Weights of a small masked spectrogram model.
Model: 9.19M parameters, log mel input, encoder norm layernorm, encoder activation gelu, encoder moe expert_choice, encoder num experts 32, encoder patch size [32, 4], encoder width 128, decoder width 192, decoder layers 4.
Training: 11100 steps, batches of 256.
Data: trained on melodies that start on their tonic, played by one synthesised instrument, 26041 training examples, 109.1 epochs.
Rows from block 1 of the decoder of a small masked spectrogram model, named by matrix and row number. Rows with one number belong to one neuron. Each number is 500 + 50 x the weight over its row's rms, rounded and kept within 0 to 999. All counts start at 0. Numbers have three digits each.
After each neuron's rows are labels from the 100 clips, of 14848, where the neuron reaches its highest value: "peak on" is the class under the peak. Only what is clearly more common there than usual is listed. The data: melodies that start on their tonic, played by one synthesised instrument. In brackets: how many of the 100, against the usual share in percent.
# fc1: MLP up (decoder.1.mlp.fc1.weight, 768x192), inputs 96-191
# fc2: MLP down (decoder.1.mlp.fc2.weight, 192x768, transposed), outputs 96-191

fc1.30:503612572472537473476510501485448461458527453563527479500432560516367542486616390482535557591564516523453501507569638572545452474484515516521461473513496557494470562470457491550523459511493441437525434507555485474420372522422593497561361459493540428437491469517452439541524509502512413548
fc2.30:496469452538457523491417523561649501461636479386465498535505511543499535466582581525472491511534598466441453584531465566562540489518533505456498545433497469517568550463458455482513529459482527485477532531572513473588531503495456495478530507484586521587489468548448486515499501477459472453
peak on: no note (100 vs 28.4)

fc1.760:559551495479529427478546473473540474533488500565521552453481452408507464548465478452433396484520490366424548485500470609438462553581542514513499483474503500499484379594511505526472492506539509529528498571502399488510512524424530529493490453589584475415427506517581471493535454462540460430
fc2.760:482486535471492363463502510461523545425563455440537546533543506575521423390444444510478563539590525475391516510424582483533551583490540503434556493446574450466552457573494555528495447456502472476501568547556503392514486520532451523448509432513563456464437435549562455665487572503605526439
peak on: G#4 (56 vs 2.5)

fc1.43:440550528489515464494462499519523474469487490481477540537495573541494438454493531536518528561560536540572568491549531488434468598548425539569501530443437480476580499526486428547524555471505534483526534488517454536534465453462511435509423459479510467568557501580499463500537493547422483500
fc2.43:397519531470504516431495509513561443553552517486502392532540585557468524479531445543523499573489549545525410504493499538420450549475488400495525518415555508517479498525566542399507531417490490572499519502559507486491484501495407532507498521458466574474487469571592553551459508411583533400
peak on: G#4 (34 vs 2.5)

fc1.350:509558557509576468515515491475467528546510511493484525508419461422500549503590452454477457571537626482462581477512617582571516509468527530509498462480465508478495546510511558438531509570529490477560448458491440564523556421488419491494344482571519467550430504500380499510559535508512416497
fc2.350:519510398451558482512543498492604503506449533517439528461549494395578494517446488520430601585453475552590497430577442561461465500477551404392421470517462460484445493546562505648466407478500544517535585532517500462524481425504482414476526479471481443436486567473512481541511526532437475513
peak on: D6 (41 vs 0.5)

fc1.654:518567497470571577518528564546551486540498525559552548448390460538444515397583434551495476575519527536436562479670540505598470509498403490530422475487500491524533535518517492458526554491530460466489523458422491486395477505431514465535462424611475450562489444425471468448473509522463391501
fc2.654:522440492452421521461516471519480558532497508417498487491517525443450509479554501486565494481511563558518454369430514507547438427619602536499544503507543463484496582390418424534466555541545535511529463488591517452486508444454491465539505551428523406439497453583494415550536459462467516469
peak on: A#3 (43 vs 1.7)

fc1.587:455474440496544516561453556512495521545421514512441471593534430446430503444525515640506606543508497560555550553568525510564580570540453422386537582471523519510528476518507516554495422553531511484429450481478470468487547491512416484463501526551470490500561503531551488462462538436547512511
fc2.587:508517482418480437514520584469521565494410479505535587524510440558477565436450555525450470494462555525540416490520471448541523494427501426479510471441453503448523445440474467615449435409441556520525481553428511502550473438524557444490482492554537416594490532419508512466463577500481495525
peak on: A#4 (37 vs 2.4); G#5 (29 vs 1.2)

fc1.103:465518504488506471478531517524531502489476465457439487472433469552449541446472399583428496488484549559479568352487486506451434538623498446536546544456518493508539414534518486572420543433503430496446475534421476478464470495509495507495548470581569491484517514545524570458511411443511460443
fc2.103:491540480447421494460489547470510531526502473572490621538524540558431472491509538505484523494592530454438465584538573498492478540429544454456629477540535359586571482513437509543526514517524465538456567522521504472494505524472439578411528489523540479455477381589454521565578551504537492483
peak on: G#4 (58 vs 2.5)

fc1.123:518535458531464468475592467490540497484463552418505380494478514457456532528598554354447458494425502462530436467493461559456505599569383447428533486430482453460474585510526456493452515526507491485616486491549585553555514526478519477474471499506508479521544521525378558483570561525517529406
fc2.123:511489471534544476473516577445535509522402434574449571516496470605454501484471470484544459518558562511512412516559476491490494480493449446498498478581498516477497439440506553547471510440492508541533509547501517551606492476467470392490556521504597499587518427493497493586514565521471409586
peak on: A#4 (66 vs 2.4)

fc1.409:528517483465498494446542524515501579534561470492441454436536521496582490514512466447372589557444494535584539592567551557409427443578564437486416493521455550477503543558494556471541542457508466503529510436517515515486483490481564516607505554532531415477545498552451451524509592470550435526
fc2.409:518559583557449530489446558470561532515603419505478513489486549447535492538542556482557486546449417473487446351472598506512461514530552500617537482536535545512554448460505525395478555482528499605499454411467488436482504517514339523492546498471501502406480398532494517454450452510509558476
peak on: F5 (52 vs 1.7)

fc1.495:403486477485527492570443483534486525501411552481460464502480486433418469474520397471513472586443511385566521509481466645497545507448449509427424483481519478481502525503527468560459470535484543496451441379514474586452474489492434521542519507482491567437529432468537617538515512512506477525
fc2.495:531524468547488492524427577426552472505441563486476464466489505524530596653487485489535442405491528508521415567521504532513490499475587404511591578485576575586498552425475516425524491476561524502485441502389539585496558510427551511566471543380540547579419519482512465510511490560444423442
peak on: A#4 (38 vs 2.4)

fc1.231:445479453527574456499519506464459511559494505507429607454553448522478459486525489587512517604573452470520412517582484511548538432518469493515455475448552580464455542513507503393471475533532471555497511584507447491494415412454465496493505393527553462483518505521511369521519572557415540395
fc2.231:545470464459623446541489537542457444507457495402512498456496531570519436487518465540543502524526610524461325426550457518469489553450446454460513569521471471507531443473473538551471531501489446575493459493614516584494514488496490422370483490394537465571475493457549517581489506489628487502
peak on: A#4 (29 vs 2.4)

fc1.54:479611497495536406469538575526482505485453447445413528396481549394508467451520468490521531545489554443559564495532573540503463480451485575451449479508578516479457527502477509506400419570491466479450520517464488585415484490507520502511448424547513516500403443484551501414562574467482487548
fc2.54:433492464487470513425461627575565517594636600541430530504507506533524456481557456524427473570516500502527438508535546501481455497538487422500493518459464557616579465436446387514414519446428596523505529456440534484443518443533502493507529492483486498571473448496554562516525559516498405500
peak on: no note (99 vs 28.4)

fc1.269:391537519547489526450447538481417578459591499490469543473440561549428389451531466546585440521539486558467506448486487551506490591539442494523557567502463486572508502483398503540447521549486538484485444474464449635474464520541502535523438430460425525522543461479469600564547434537427484513
fc2.269:495498555461461512447511487519526443510635412435488510528579545477538495513505559506484486552428495563497411466465461557428478535456543542549513501535499474545473510573500429439507597489446541615532532432550487438460479525485327514531479499443487527463483479541449562540474490512546506372
peak on: F5 (52 vs 1.7)

fc1.236:503518486563498468488522531447535522446558548515511484472561453483552491525500507469496491495612463489570549554513516532529510470550515578493563536469517526451568527515495516602487475504452568532522488433551483548562499466485484542493479489475550425436442494587508455580547508512484499519
fc2.236:549582479510540435512491501413571558459401605551477537483466540472428530455442486550559559496485540479511527498486509481552540524411519466517480532545456481578533430525502529599488507471518372638494528533452531444535525533475526516456497477557540517513477424538561497556518511537560472568
peak on: G#4 (75 vs 2.5)

fc1.75:401453574567555532449553427445476526554478590482510524517443597494527567497557465500501364603503477545474494485558543511575559490529459534574532500386481461585476449525466475493529518541577513478512518484445437479517546466480515497516484467558492457543433468457488515519509457505470425442
fc2.75:429478484462497427463424506466596527539517514540424535450447525533490548539476536605479528495541578498462516484493378430472456465565511585598493506508541498540541412472548534473473496455465501523520480586489500487519520439510466541412563486514500474505528470511492442452568615467507404504
peak on: G#4 (25 vs 2.5)

fc1.736:515521488486542441500517556482485602468520474494485603488558446489526506490501561516465506478627501503608498472448538522569439543524483472512493550534475489496496537514482438535517447491488503514485458497589524614420471414531534428546502516423408532365514485520524475519509517466514407548
fc2.736:520391566539436563452462540511452527540580417480443480485547508468529467600456540494550402478562535575535409444472503519418445483576562516525555447560457481626526533480468484440427552481537528508491505443437523485486505564549355570468514515529573400485474454548458470515475497416515497499
peak on: F5 (61 vs 1.7)

fc1.318:490510504485534451453517511498523561532565552536508504459482469540552394489480420454449548509617492441519566509465530529501520454505499523480343565493525502418484530480545525456538450489496495510584483478568488532465466437446555524494467378434523467442471543532544567527497449488526493398
fc2.318:452534466471492435437549510446572528460471577488486491545492499494496484453465501600583585527532493524530543454528468499511650531505412376473565520479454438489483517500557495543535545387478428550530556542476493400561496520561518512496519499591495486513534488515539477511515497497504431517
peak on: G#4 (49 vs 2.5); G#5 (35 vs 1.2)

fc1.639:552549458519520498529520496459466529504570470513473497481495527477514547456511512558535514587496486515447511520556532571471504424570430526588441574474531561495418543452478497453536523564485452489502496509538518623441493542496529470588404448528517489480490464559403533525605598474361421518
fc2.639:493485472553450567494462431523432605479415566517487545439560502508430467412486485473487555468434420553547397483437501479480523437568583485573469466406400647484481463505486485553490521428543564500430488438577558543486495415459446479549490552497470559464606562589568501442524479499559538548
peak on: A#4 (75 vs 2.4)

fc1.213:553560446509629483515518564536493521505507428480448558445438466502499577475547407475577487549473558544489567433563595516453416522518441487495581516532527608495591444484494486502442449489499487433449492546424497525471519481464584478551479538476516471469432505482475498511502504447445477551
fc2.213:477511502508441527507481507455558523544468532439526582428603502532456479430542503552586572455478541477509436440549467560531431509583588600544519532522463571578535489543599445461485483431391467411481487446546496551496551547548536532449498466399480494540511478528529437587490516512546515568
peak on: A#3 (25 vs 1.7)

fc1.303:533545509503531511496563510462453607486507544465511519538498463486541402484492550448355483460545546443631507565536483555427472454504475421590414544542499501490529560554465453503527460522485428550549452454506504607443481518471530543555472530466461393460541495571464431506518508443537429477
fc2.303:484500628460398588438433543463462434544615444526417478471443565434554426576537498454524413534502475515517365465453469505530438485557614535503501445579513507591568475524442454473451573503518520556484485408562489430530494476575369537538508481504453523412490447537494514514461505470504472418
peak on: F5 (90 vs 1.7)

fc1.141:511502473467548441480453578501531422441419516499461519497369488512540487433493363519574441556467515439498496485591502562510421427449575579550362463458536495491418544489474508430509511389515474424484478460546598455468541461461447504475464506523564528510512534569458561416569441426498428576
fc2.141:492481576550485518504516538473456592545553432508393521534519512506521526506445480470505530463478460492453483401484518419425532462485569534501480482547463420598445471462469465478504514487452504560470446473610510540463533554598488450432511520492495441564511503486442502541462594552396543492
peak on: A#4 (27 vs 2.4)

fc1.706:499449523513480539512440460598486510433492496530539522518553541504453594506490485472579498584614495553533506558413571544491435436586447440449462436505473512555523490493453485516491513508437483526549453433449555517424442497430435490556499522510437481513423461448516487466535454523584530530
fc2.706:523494525564436498614480583554465476546470419520474458512556529537471535538544622484516498488470499440482467452603502466558463446514522442478565485526433484525548524457474454455506589474557438556483442432501500492514518556457507482546466504482497492398480430479466479488487452427573583600
peak on: E5 (67 vs 1.9)

fc1.505:530537481508465533554476527502537468519533531606520550470457521502440565422577523518442514407505524448492616631501481468449586492518555596565499477490548494519543492488540583418512455507478533542465460445446520457484544448453508571440491518476557476516520419526556558595505447494426496448
fc2.505:509479509530470514549524481475480528450464490570480453479572466464514547590480606531542474469541513499411572538402568497443514458521539383486489461555527474455511589545511589426467550505484432591540496450468519467512519625515440520545480484513505432538467508521534481574440473487446537409
peak on: G#5 (32 vs 1.2)

fc1.260:458507486528413472484524502571563486494509509441591541454488514453474495460479472578416544541418503564447538532468538597557537437595506474556442458538472563474506490519445514491445483469442494516548500521495488545452504476463496542563442443518608542491522481592475406596493477474465540502
fc2.260:505440468459443473443481555502520475408570487462405518513454495383513465450447573505533515513477434554533441513452446484450477513464471534482504434464465497568468512487493396552543536450467485577476650520531496366496490542558548533451523475559499520495558499542448482535460532463518497517
peak on: G#5 (57 vs 1.2)

fc1.309:472483548467521501482554450542527470499463491460510556501448397470450510475557495573487466583515471554529584520514441536546504589530477477540609501452527479509579457574587482569476540515495490597448445508408408578507581402425458482530461482519462461502459487486518457515491546503503490456
fc2.309:473496509480549475521478626525529523566479475558480477530518541579504491520511486513510456531464530531445444543498475477621468445495435413528458483483453392466516396428463492531502607470397500446500579577442540487521504475555555470385480481580527579549524478527525475456408558521493514451
peak on: G#4 (36 vs 2.5)

fc1.34:448462507566593510565562561506486480495453463502508594526417473467470551486596483466462434479469573413461511479480457467577448524453519557546549630446530505446535507475502499512512530495518532554487379466559425634460488526481448523532475490579494557381558515544467505440533515505493538393
fc2.34:521503515478519590568558519541536437519532454475497574575393480498499508547532510408509464396459509509380521554602419466445496438484575498502464399422394556522562545494552437488524519506455504612501473437555451452533480545457583526527450445484423483513599378512454497478445513472546527516
peak on: D6 (43 vs 0.5); D5 (40 vs 2)

fc1.237:492497519511547563440493514547447474527407496488535467550461561573466522566433478536553554591496648619475508498504555536525574487532481463590544511481471466472536547500521507497513606567489533485510419445531536500472445515448509497469461398525554413438547495534506373564443573392535440453
fc2.237:360511501436501459457521525516543409532452504519502397573523487481587535479530606487554533568430534568524408395480455433513444511532543497548507478469424493489476449512528453476524441489509452501517477534420507538463516498586540506500531459512540486554463453486490542511435621531491520426
peak on: A#4 (35 vs 2.4)